{"model": "spectrogram flow-matching model", "dataset": "melodies that start on their tonic, played by one synthesised instrument", "train_examples": 26041, "n_mels": 64, "hop_length": 160, "input": "log_mel", "spec_augment": false, "win_length": 512, "conditioning": "none", "arch": "uvit", "objective": "flow_matching", "cond_dim": 192, "logit_normal_time": false, "norm": "layernorm_no_bias", "norm_position": "pre", "activation": "silu", "head_dim": 32, "fused_qkv": false, "qk_norm": true, "parallel_block": false, "moe": "soft", "drop_path": 0.05, "num_experts": 16, "moe_every": 1, "expert_mlp_ratio": 0.25, "slots_per_expert": 2, "shared_expert": false, "patch_size": [64, 2], "layers": 12, "width": 256, "positions": "sincos", "residual_init": "scaled_by_depth", "optimizer": "adamw", "lr": 0.00098, "beta1": 0.9, "beta2": 0.999, "eps": 1e-08, "steps": 15200, "batch_size": 256, "epochs": 149.4, "lr_schedule": "cosine", "final_lr_fraction": 0.1, "warmup_steps": 760, "weight_decay": 0.4}
Rows from block 4 of a small spectrogram flow-matching model, named by matrix and row number. Rows with one number within an expert belong to one neuron, the router's apart. Each number is 128 + 32 x the weight over its row's rms, rounded and kept within 0 to 255. All counts start at 0.
After each expert's rows are labels from the 100 clips, of 14848 (inputs lightly noised), where the router gives the expert most weight on average: "responds to" is what is common among them. Only what is clearly more common there than usual is listed. The data: melodies that start on their tonic, played by one synthesised instrument.
# router: slot weights (model.blocks.4.mlp.router.weight, 32x256), inputs 52-103
# up: expert up (model.blocks.4.mlp.up, 16x64x256), inputs 52-103
# down: expert down (model.blocks.4.mlp.down, 16x256x64, transposed), outputs 52-103

# expert 7
router.14 [155  97  98  93  97  73  68 163 148 194 113 162 147 166 106 104 129 146  81 164  98  95  81 159  91 119 119  98 119  61 164 105 110 123 134  95 106 168 114 131 116  92 111 135 147 121 130 186 175 202 159 100]
router.15 [118 134 125  99 187 139  83 134 100 108  86 171 110 168 141 172  94 117  90 170  91 165 132 116 120 149 137 132  98  93 125 124 187 126 116  97 151 126 122 124 171 102 131 149 136 127 165 102 212  96 190  81]
up.0 [142 159 144  80 118  80 123 152 130 115 113  54 155 162  91 138 150 157 104 155 163 111 145 126 121 149 164 192  90 175 160 151  89 170 127  93 121 145 112 101 132 121  89 209  92 168  93 153 206 155 143  98]
down.0 [ 92 168 111 108 159 165 164 106 123 112 102  74  86 177 113 143 138 138 136  83  96  71 102 172 205 124 120  62 165 168 175 152 115 180  80  85 119 161 155 149  43 155 116 119  86  92  96 122 149  93 140 150]
up.1 [155 116 114  87 111 139 120 125 153 146 110  82 140 134 139  91 103 183  83 160 116 165  89 106 116 151 163  78 183  86 135 130 141 116 142 113 152  66 120  96 132 148 193 116 129 131  95 179 144 125 132 110]
down.1 [131 157 127 128 116  83 119 169 133 150 138 159 167 109 122 117 169 118 139 115 151 106 116  81 109 127  72 168 161 163 158  79  88 109 117 141 194 133 147  80 174 103 121 112 148 137  85  76  55 118  88 160]
responds to: tonic: F

# expert 11
router.22 [140 144  99 204 136 179 105 140 140 203 183  92  93 157 115 110 203 104 179 111 138 200 145 134 112 119 140 123  76 151  76 133 166 170 188 129 144 178  98 167 133 125  84 131 148 129 150 111 186 111 168  89]
router.23 [ 92 106 140 131  98 150  93 115 113 133  95 167  88 145  57 100 124 159 186  97 141 153 117 100 127 133 170  59 131  98  94 107 132 172  95 111 166 142 115 167 174 170 116 115 143 126 132 104 115  67  36 173]
up.0 [123 118 140 146  84 189  61 193 122  84 112 130 172 188 105 103 121  81  84 156 114 125  51 189 143  76 147 132  99  97 141  96 166 143 126 183 162  97 116  92 115 130 187 119  83 144 153  97  97 135 117  87]
down.0 [122  98 127 114 148 152 184 104 166 159 130 129 136  50 122  53  88 142 119 146 153 140 180 124 141 135 139 148 107  97 154 103 169 104 159  67 130  97  86 155 119 150 100 129 155  63 111 108 122 120 121 134]
up.1 [125 122 151  43 133  51 156  88 142 162 124 120  97  73 126 143 139 133 168 126 132 121 187 103 116 214  99  88 151 105  74 106  85  97 154  48  88 114 175 185  86 133 168  93  85 129 140 118 151  96  92 130]
down.1 [115 127 165 177  99 142 163 173 131  86  77  85 113 208 131 133 190 102 150 118 132 129 134 165 121 110 123 121 163 161 169 178  34 118 165 169 107 139 151  91  79 143 116 142  82  82  90 142 131 121 151 138]
responds to: staccato

# expert 1
router.2 [119 153 105 154 161 206 104 167 156 141 137  98 184 161 112 157 177  95 103 136  93  81 176 117 168 193  79 164 104 113  77  90  94 149 111 103  94  82 175  90 104 142  86 141  92  95 116 150 137 146  86 189]
router.3 [119 129 148 182 128  62 114  65 136 139 119 149 175 154 140 163 193  63 149  97 156 177 179  87 153 144 152 219  87  63 104 108 119 131 137  97 136  72 162  90 116 105 149 190  81 142 178  88 162 143 126  86]
up.0 [ 81 107 125 116  64 113  93 142  84 117 139 174  45 132 190 140 164 134 147  93 145 174 105 153  86  99 106  71 156 137 143 140 114 159 130 124 155 142  68 154 173 123 156 142 136 156 131 181 131  56  87 113]
down.0 [121  95 147  86 142 122 150 169 160 174  81 184 136 166 114  95 144  99 194 109 108 171 154 115  83  63 141  87  94 118 167 108  81 146  96 114 136 109  90 114  95  91  82 114 146 135 126 119  82  87  86 155]
up.1 [119 108 120  39 133 128 144 148  99 112  71 156 114 113 143 136 121 151 113 121 136 110  90 164  56  43 106 122 110 152 174 164 115 152  82 160 137 153 127 137 139 187 150 116 133 111 145 121  94 121  96  94]
down.1 [121 121 114  85 129 152 122 139 137 157 113 104  82 166 115  98 143 132 208 109 187 160 107  89  89  97 172 110  98 159 146 111  99 111 116 142 117 153  74 107 199 126  96  87 133 124 129  98  82 145  94 106]
responds to: the note A

# expert 10
router.20 [126 135  93 164 156 114 177 144 135 162 143 112 131 126   0 158 159 143 166 108 141 102 146 151 177 145 109  77 213 160 131 129 119 115 159  90 142 120 137 161  93 146 132  68 155 114  94 151  83 128 118 177]
router.21 [107  98 101 121 173 101 193 152 148 181 163  92 159 129 119 160 102 105 163 115 110  74 109 162 154 117 146 156 170 161 161 110 109 104 144 155 127 156 103 163 104 145 129  79 136  89  67 128  93 158 184 151]
up.0 [134 111  63  93 136 146 108 151 152 118 169 202 164 138 209 115 113 139 122 209 111 156 174  73 124 162 166 133 108 120  84 101 113  75 106 152 145 123  89 137 182  85  98 140 131 186 105 126 112 136 121  62]
down.0 [112 181 167 225 137 138 150  91 118 123 114 146 114 143  65 141 125 181  93  77 111 109 146 158 119  60 152 114  81 130 134 150 128 133 151 115 136 128 137 137 136  97 181 141 157  85 161 100 165 138 139 121]
up.1 [145 101 127 115 142  78 116 118 117 213 149  91 146 121 147 173 146  88  97 119 117  97 178  92 143 168 200  86 152 192 147 148 132 114 144 114 109  82 115 158 128 118  57 126 106 108  94 176 177 159 161 160]
down.1 [123 130 121  81 157 144 129 106 127  43 107 152 123 174 141 127 108 135 141  87 167 133 127 117 137 137  95 187 153  94 103  97  68 122  81 131 159 111 163 111  57 125 124 123 141  95  96 147  66 107 140  71]
responds to: the note E; tonic: E; horn-like

# expert 3
router.6 [150 130  99 150 167 140 133 114  86 118 138  83 116 160 228 152  93 106 190  78 113  99 121 119 179  93 155  72 122 165 144  81 163 148 110 138 163 122  94 159 155 120  71  82 192  67  63 170  68 103 199 149]
router.7 [ 85 112 133 164 125 139  85 124  67 138 110 138  86 143 141 180 118 139 151 119  70 108 152 154 122  43 124  75 145 163 116 118 185 152 109 234 188  80 132 135 109 123 113 109 130 139 142  86 142  85 118 109]
up.0 [139 122 139 150 121 133 133 109  88 164  92 144 130 184 117 101  92 118 141 180  90 151 138 106 154  82 143  96  98  74 104 122 146 119 141  92 149 154  80 167 174 152 167 127  93 115 123 136 162  77  74 114]
down.0 [152 132  81 158 132 156  81 165 160  93 100 126 147 119  96 120 133 195 119 133 109 133 113 142 115 155 132 172 102 146  98 117 190  90 101 153 122  77 154 110 103  83 163 151 119 147 216 115  95 191 102  99]
up.1 [164 117 109  91 170  43 136 167  95 138 148 142 136  85  99 120  75 129  71 108 149 154  66 153 158 139 113  94 158  92 117  70 206 119  73  95 171 184 152 171 143 143 100 145  82 119 140 115 123 137  90 124]
down.1 [135 135 188 183 129 143 121 124 139 142 141 182 120 121 111 109 149 148 132 143 129 160 108 100 104 152 112 117 101 126 151 183 163 197 157 103 106  43 106  83 155  77 184  80  86 117 135  80 138 139 127 128]
responds to: thin (high-pass); pink noise; white noise

# expert 12
router.24 [116  65 148  86  83 160 112 139 134 196  89 159 190 117 119 162 109 134 154 109 133 104  91 156 113 125 142  84  92 181 153 170 163  76 112 160 123 106 113 104 148  61 158 110 139 167 155 124 163 139 105  72]
router.25 [162 131 183 110 101 110 124 142 133 219 131  72 184 122  68 179  89 106  98  77 142  81 204  97  98 108  96  79 125 196 109 136  79 108 154 121  79 115  85 135 176 150 161  71 128  95 163 152 179  64  91 120]
up.0 [162  98 164 111 108 118 115 101 126 158 111 190 147 173 143  88  51  93 105 137 163 139  61 102 136  73 173 136 102 134 117  73 170  94 125 186 164 164 124 121 142 121  85 141 150 127 128 136 115 135  59  57]
down.0 [ 98 142  72 128 102 168 167 149 111 171 154 169 163  90 142 104 123  81 124  92  77 130 187 189 125 108 134  52 116 136 111 110 136 106 114 126 155 126 106 125 131 124 171  60  45 117 189 150 149 155 127 130]
up.1 [139 123 136 130  72 160  89 110 139  63  77 145 122 134 189 108 119 113 137 135 202 110  60 111 118 138 181  96 115 128  87 133 161 170 102 149 112 174 133 148 116 140 109 133 165 189 165  92 130  82 143  70]
down.1 [176 114 113 140  80 181 155 113 101 107 173 129  78  87 132 159 177  99 179 186 150 100 136 130 152 154 111  73 135 153 148 144  88  95 109 129 102 205 130 131 141  85 139  80  99 147 152 124 125 174 159  91]
responds to: the note E; tonic: E

# expert 6
router.12 [100 158 183 137  87 109  71  94 134 160 123 157 151 127  84 161  72  99  80 187 153 133  71  99 112  86 102 126 113  93 117 187 125 124 112  69  80 143 141 112  51  91  63 166 157 143 173 168 130 157 160 102]
router.13 [109 120 128 129 103 126 100 133  91 134 115 118 153 142 147 108 135 105 125 124 145 156 122 121 128 139 108 108 132 134 121 146 132 144 108 109 114 125 105 124 143 123 124 155 146 136 130 141 127 113 128 133]
up.0 [138  71 196 175 120  85 132 143  95  77 114 128 114 113 220 100 146 144 103 144 184 119 146 105 215 116 152 158 125 125 145 117 137 126 156 119  92  84 156 151 131 118  54 174 176 122  78 132 144 157 153 158]
down.0 [ 76 169  90  87 112 133 107  76 124  61 178 140 130  91 149  95  75 139  38 158 106 150 103  99 160 124 106 109 158  61  78 150 121 141 145 108 154 138 168 128 142 124 137 151 119 179 135  92 142 110 102 141]
up.1 [122 166 145 138 109 158 141 165 138  76 132 111 171  83 226  97 124 179 145 130 195 102 111 104 167  96 137 155 155 120 113 164 106 116 140 141 108 108 118 136  96 120  94 147  75 170  96 134 133 136  88 132]
down.1 [169 117 168  43 133  82 139 140 150 137 141 124 147 105 191 111 119 151 132 187 101 105 138 125 139 134 150 226 124 116 125 107  87 135 126 177  89 129 195  80 109  83 127 110 103 157  87 173 129 139 166  96]
responds to: piano-like

# expert 5
router.10 [ 95  75 166 141 137  98 165 146  79 137 141  96 157 133  76 128 122 158 143 181 177  96 172 136 168 142 149 152 169 172 149 130 131 125 114 113 115 155  92 160  98  82 191 134 117 113 103 165 189 142 158 112]
router.11 [ 84 145 165  96 130 138 169 118 138  78 177 136  90 102 213 127  86 110 122 143 156 134 112 174 119  95 211 161 105 123 176 102  90 167 144 131 155 146 122 108 157  95  70 134 140 116  62 141  90 186 182 118]
up.0 [148 123  84  64 157 116 125 157 107 152  70 164 112 153  96 177 175 167 116  96  84 129 154  96  90 133  74 158 139 121 137 204  48 178  86 164 152  81 160 102  94 168 126  85 136 146 136  92 102  89 113 137]
down.0 [ 74 106  90 155 153 136 116 148 184 155  61 119  98 151 131 165 138 224 165 118  62 106 169 122 116 136  93 133 157 157 151 160 120 161 132 178 160  87 165 156 103 127 112 103 153  88 148 149 102  94 156 178]
up.1 [141 132 149 179  95 119  63 161 120 106 128 151  86 129 167  74 151 177 107  91 148 134 119 115 102 103 100 136 126 142 125 164  48 121 110 137 151  85  74 104 148 146  92 210 119 122 111 178 121 131 105  74]
down.1 [119 144 122 145 142 153  99 135 103 119 149 145 101 128 109 129 149 139 125  87 158 135 148 114 154 156 100  91 137  85 166 155  82 132 164  62 111 150  57 155 188 148 120  99 115  95 149  73 111 138 126 113]
responds to: pace: fast; organ-like

# expert 15
router.30 [120  95 152 120 130 114  49  79 131  99  72 128 158  94 174  92 157 119 111 107 152 171  82 102 107 135 173  87 130  93 144 136 179 104 186 142 133 164 138 138 133 111 140 172 126 203 161 143 160  91  94 117]
router.31 [157  60 171 147 142 104 109 144 136 146 139 129 129 144 181 134 131  77 108 140 149 102 124 148 132 134  85  72 125 136  99  86 106 100 151 110 158 182 174  99 112 138 160 182 169 123 122 177 178  82  79 107]
up.0 [182  87 200 152 142  99 113 135 145 124 149 152  99 148 159 130  84 121 177 134 115 130 136 189 133 143  82 101  91  78  78  99 130 127 106 111  72 178 153 102 127 119 147 145 175  69 170 149 161  74  94  98]
down.0 [132 175  99 145 126 195 137 119  65 118 162  89  97  87 141 116 169 144 115 128  70  91 122 124 172 160 105 114 143 127  95 117 130 151 152 123  84 110 153 186  71 122 141 153  67 103  78 154 156 149 151 168]
up.1 [ 96 160 151 173 123 119 103 137  92 109 144 151 123 139 169 112 194 141 191 127 120 158 107 117 130 150 159  93 178 113 166 120 182 153 178 111 114  80 120 136 204 147  97 155  99 113 105 183 177 133  76 128]
down.1 [138 101 102 114 166 132 146 167 151 141 140 147 142 141 159 107 184  82  99 125 203 135 123 143 118 132 187 113 105 112 152 106 112 108 206  99 148 193 134 144  80 126 141 125 103 248 125 121  98 116  98 108]
responds to: the note A; clarinet-like; tonic: A; square lead

# expert 14
router.28 [139 146 104 140 146 134 133  82 127  74  89 179 118 102 113 106 145 161 168 148 127 205 149  75 147  97 121 175 127 143 142 165 128  84  68 159 106 103 151  79 124  74 160 151 126 140 114  96 125 174 128 113]
router.29 [155 156 143 155 174 158 146 153 115 101 189  61  91 131 165 176 148 106 185  86 196 158 129 168 147 136 104 146 139 165  77 153  91 160 127  98  91 179  97  98 143 139 193 109 115  68 144  91  81  93 120 134]
up.0 [ 97 165 137 101 110 163 122 219 122 118 144 113 159 112 161 177  95 121 167 159 148 123 102 186  83 183 122 121 121 116  84 168 169 149  89 150   7 116 133  77 172 148 161  71 130 118 209 109 109 126 129  74]
down.0 [ 95 167 147  81 165  96 130 112 181 137 179  97 172  96 155 114 104 180  55  82 147 130  75 123 160 135 126  94 114 109 103  84 168 146 136 100 176  73 177  97 131 136 160  99 161 105  91 143 135 119 125 118]
up.1 [148 169  98 140 155 186 120 118 139 120  91 195 139 130 159 148 146 188 120 102 128 140 107 111 122 104  95 106  89  71 143 155 166  92 115 128 161 147 143 123  59 136 133 179 157 164  84 104 112 153 111 169]
down.1 [ 98 144 101 114 132 154 153 118  85 152 108 123  56 136 110 140 142 143 115  83  72 108 189 174 213 103 161  53 184 165 162 178  98 140 145 127 102 129 138 116 158 191 166 141 128  76 108 169  92 106 117  66]
responds to: tonic: G#; tonic: A

# expert 4
router.8 [121 175 109 135 109 142 149 176  72 229 159 104 120 114 155 144 115 118 160 158 177 166 117 124 140 132 129 159 151  83 139 169 125 129  76 141  92 103 162 100  92 153 151 173  41 165 173  88  76 136 148 154]
router.9 [ 92 184 148 200  89 131 149 106 107 123 119  91 107  98 102 114 131 103  77 135 111 189 132  92 177  77 178 124  94 151 159 161 113 151 135 171  99  84 128 134 169 165 121 187  94 131 100 112 113 104  64 149]
up.0 [118 143 156 116  70 171 149 160  84 145 133 196  42 130 166 112  88 131  80 158 129 155 116 132 156 169 153  98 133 103 148  82 132  83 151 158 117  86 159 122 147 164 173 148 104 157 113 166  95  82  79 164]
down.0 [ 92 170  91 156 114 136 178  97 147 164 143  93 105 151 141 121 166 107 122 141 111 172 123  72  49 134 167 110 151 128 169 161 156 129 189  84 162  83 164  98 171 138 143  90 150 153  83  94 117 201 119  70]
up.1 [ 95  74 111  66 118 176 114 125 162  69  76 208 128 168 101 132 174 124 111 104 110 121 178 103  87 136 107  92 130 154 109 130  99 132 145 123 150 145  97 150 153 127 129  89 150 178 122 154 200  99 124 114]
down.1 [136  40 124 104 105 134 115 171 117  95 101 167 171 163  99 114 121 107 162 169 122 122 114 163 171 117 128 113 165 190 136 113 102 120 148 148 122 125 104 103 147 130  45 141 181 135  92 160 105 119 120 132]
responds to: the note C; tonic: C; sine tone; flute-like

# expert 0
router.0 [ 73 117 113  96 208  98 120 111 121 193 116 119 174 131   3 169 177 127 151 138  54 138 184 123 158 113  80  97 163 147  91 172  75  76 128 127 120 107 129 147 133  83 159 147  67 148 157 119 177 131  90 117]
router.1 [128 128 104 122 154 164 110 136 131 200 119 115 158 194  92 114 166 130 134 159  61 152 154 127 120 102   0 112 128 142  91 176 168 115 104 166 194  82 117 144 134 154 103 120 119 137 173 137 167 143  73 127]
up.0 [115 117 163 131 120 102  62 104  57 125 154 146 117 117 183 140 135 124 116 112 176 108 124 128 135 137 179 146  99 133 124 118 106 135  67 178 137 101 121  82 159 163 133 159 168 150  97 170 145 152 128 109]
down.0 [131 197 137 168 164 119 161 128 100 147 147 128 106  99 124 189 160 137 150 117  92 107 170 115 102 149 108 101 170 158  99 138 124 104 185  91 123 118 142 122 134 140 181 123  65 123 149 153 154 172 144 154]
up.1 [107 143 155 146 123 139 102 124 101 107 141 120 124 112 172 124 161 105 107 140 170 155 121 138 162 107 157 142 109 144 128 118 114 173  97 131 146 111 108 105 140  91 126 188 155 157 101 147 157 151 116 129]
down.1 [109 191 129 170 179 138 141 134  85 145 150 104 105 114 108 190 162 142 144 105 106 131 166  98 114 170  83 102 172 165 107 154 122 120 191  70 113 111 138 141 146 139 157 118  71 126 144 139 147 149 133 154]
responds to: pink noise; bass guitar-like; white noise

# expert 2
router.4 [100  99 112  71 174 146 100 153  68 167  85 114 114 130  78 129  73 134  72 155 130 181  68  78 114 103 104 113 139 152 116 175 141 104 170  90 118 144 121  76 108 110 149 154 154 181 133 174 128 151 152 132]
router.5 [170 171  89 116 121 121  74 143 104 162  89 111 110  95 125 101 105 190  69 145  45 156 110 136  89 120 141  92 129 156 163 191 171 146 102 156  87  60 161 103 136 161 118 217 126 128 163 178 168 145  46 167]
up.0 [ 77 126 145 140 122 117 148  93 190  49 121 142 135 122 170 120 136 128 141 111 157  93 143 137 127 140 128 198 105  88  69 104 109 120 110 151 161 160 180 162 116 153 155 118  82 126 106  98 138 140 102  57]
down.0 [ 57 165 136 128  66 114  57 142 106  94 158 131 127 138 118 146 119 168 143  74 172 161 129 149 137 150  75 118 135 107  82 132 169  96  99 144  32 178  79 120  97 138 123 144 107  76 136 150 198 107 152 127]
up.1 [158 150 121  94 123 103  52 147 130 151 119 174 133 147 187  91 152 171 102 150 108 129 161 141 126 144 196  84 147  78 157  97 140 119  64 166 136  59 184  85 102 176 121 170  96 101 174 140  96 102  92 149]
down.1 [180 111 109 157 146 137 134 131 110 165 122  84 101 181 142 113 148 141 210 150  56 148 119 158 139 139 148 139 178 126 171 163  85 119 163  97  73  83 104 148 211 116 156 107 127 157 108 135 138 139 136 162]
responds to: the note F; tonic: F; trumpet-like

# expert 9
router.18 [138  85  86 120 114  99 164 113  89  97 148 146 107  76 156 126 128 170 116 148 164  71 180 124 105 111 105 163  63 180 103  86 146 139  45 187 143 142  90 150  74  85 112 183  72 171 135 123 129 162 109 113]
router.19 [ 46 119 157 145  58 160 143  94 113 108 106 133 194 142 145  95 156 183 142 114  96 106  89 134 108 139 132 132 160 106 136 133 106 193 117 165 165  45 151 165 119 146 132 103 142 153 123  85 101  89 188  66]
up.0 [106 150 167 124 164 106  76 165 111 154 111 113  90 138  90 149 123 102 100 105 139 172 172  99 196 146 122 125 115  73  96 135 135 140 158  74 114 114 165 110 126 137 172 156 118 120 144 161 190 110  98 175]
down.0 [ 97 152 145 112 139 161 116 136  82 132  93 141 153 116  93 128  96 136  84 174  92 128  93 185 217 113 123 117 142 138 129 124 208 130  77 116 157 143 153 114 128 155 139 162 147 151 140 158 131  82 102  78]
up.1 [184  97 134 108 190 123 103  96 122 110 161 117  82 153 140  97 132 102 146 111 101 152 139 104 107 131 123 121  77 140  62 173 118 113 166 102  86 139 117 102 154  90 126 146 128  77 156 203 198 159  35 139]
down.1 [150 136 149 132 159 113 147  50 118 139 156  87 133 124 160 163  88 178  95 164  97 148 143 136 152 136 135  76 122 134 127 134 132 177 141 107 142  94 200 114 106 152 167 105 185 140 137 121 175 149 178  98]
responds to: the note C; tonic: C

# expert 13
router.26 [151 127  77  86 131 126 122 108 156  65 111 132 120 129 138 157 150  87  67 160 118 105  75 177 191 102 104 170  79  79  86 151 116 118  92 136 145 169 179 137 115 155 117 155 127 161 178 135 115 148 103 104]
router.27 [ 98 117  99 137  98 110 137 112 124 201 174  87 149 143  68 109 128  89  66  77 110  93 125  98  81 126 114 137 118 167 154 138 140 129 147  58 149 180 116 152 114  94 122 113 136  72 105 147 163 116 133 113]
up.0 [130 158 107 123 139 105  82 143 122  94  94 170 123 114 137 162  93 113  70 183 138 136  84 128 160  95  98 160  80 103 123  90 106 107 100 122 137 156 142  60 153 153  63 194 116 165 169 183 111 201  39 153]
down.0 [125  73 138 133  69 126 136 155 127 143 169  75  96 148 174 189 130 115 176 146 145  99 125 155 131 140 100 114 145 103 166 122 108 142 187 130  62 160  73 197  93 107  55 112 109 142 103 138  97 145 119 159]
up.1 [140 144 114 131  95 148 101 143 146  88  95 140 166 148 168 137 161  95  75 167 133  79  67 194 135 122 174 169  87  67  83 120 124 129  89 137 131 127 190  25 177 180 130 147  84 165 203 129  91 139  85  90]
down.1 [157  99 129 142  86 145 183 132 165 115 124 101  93 143 138 147 153 114 184 176 127 130 140 155 173  99 118 149 159 142 147 181  48 155 161  98  58 172  74 132 168 164  80 112 108 163 131 143 106 138 148 122]
responds to: the note G#; tonic: G#; clarinet-like

# expert 8
router.16 [173 131  96  65  97 121 119 121 152 126 132 151 101 117 125  93 164 188 115 106  97  57 126 126  87 170 122 155 160 161 103 151 110 113 144 106 131  87 116 154 122  88 132 163 155 177 118 151 194 125 142 141]
router.17 [203 151 171 119 119 124 102 120 146 146 107 164  65 158 158  70 155 179 130 154 147 116 132  72 130 182  93 139 179  81 102 132 111 133 175 195 100 142 129 101 140 169 122 155 110 161 102 100 173 133 175 155]
up.0 [119 134 155 136  59 131 134  72  75 190 107 164 157  75 101 164  83 135 101  93 131  94 137 114 107  39 107 172  62 136 148 170 148 109  37 100 106 106 118 125 154  99 140 170 103 108 192 104 121 129 104  97]
down.0 [ 56  90 112 190 100 135 138 125  84 157 110  98 115 112 127 116 170  90 153  85  86 133 103 185  70 102  96 140 125  94 123 120 118 104  98 113 117 105 112 146 120 101 104 115 127 112  79  69  98 166 101 107]
up.1 [ 76 110 109  82 134 110 147 153  68 102  59 132 124 145 131  96  48 148  82 163 138 173  87 120 177 108 126 127 125 122 102 150 141 136  88 157 152  81 185 122 115 161  91 172  90 133 170  98 132  79 141 122]
down.1 [137 118 130 103 138  93 128  82 113 133  45 164 190 124 119  71  99 169 109 112 137 118  80 129 159 136  69 120 160 108  81 130 130  92 112 134 167 109 118 173 163 125 126 119 139 140 133 111 156  89 142  96]
responds to: tonic: F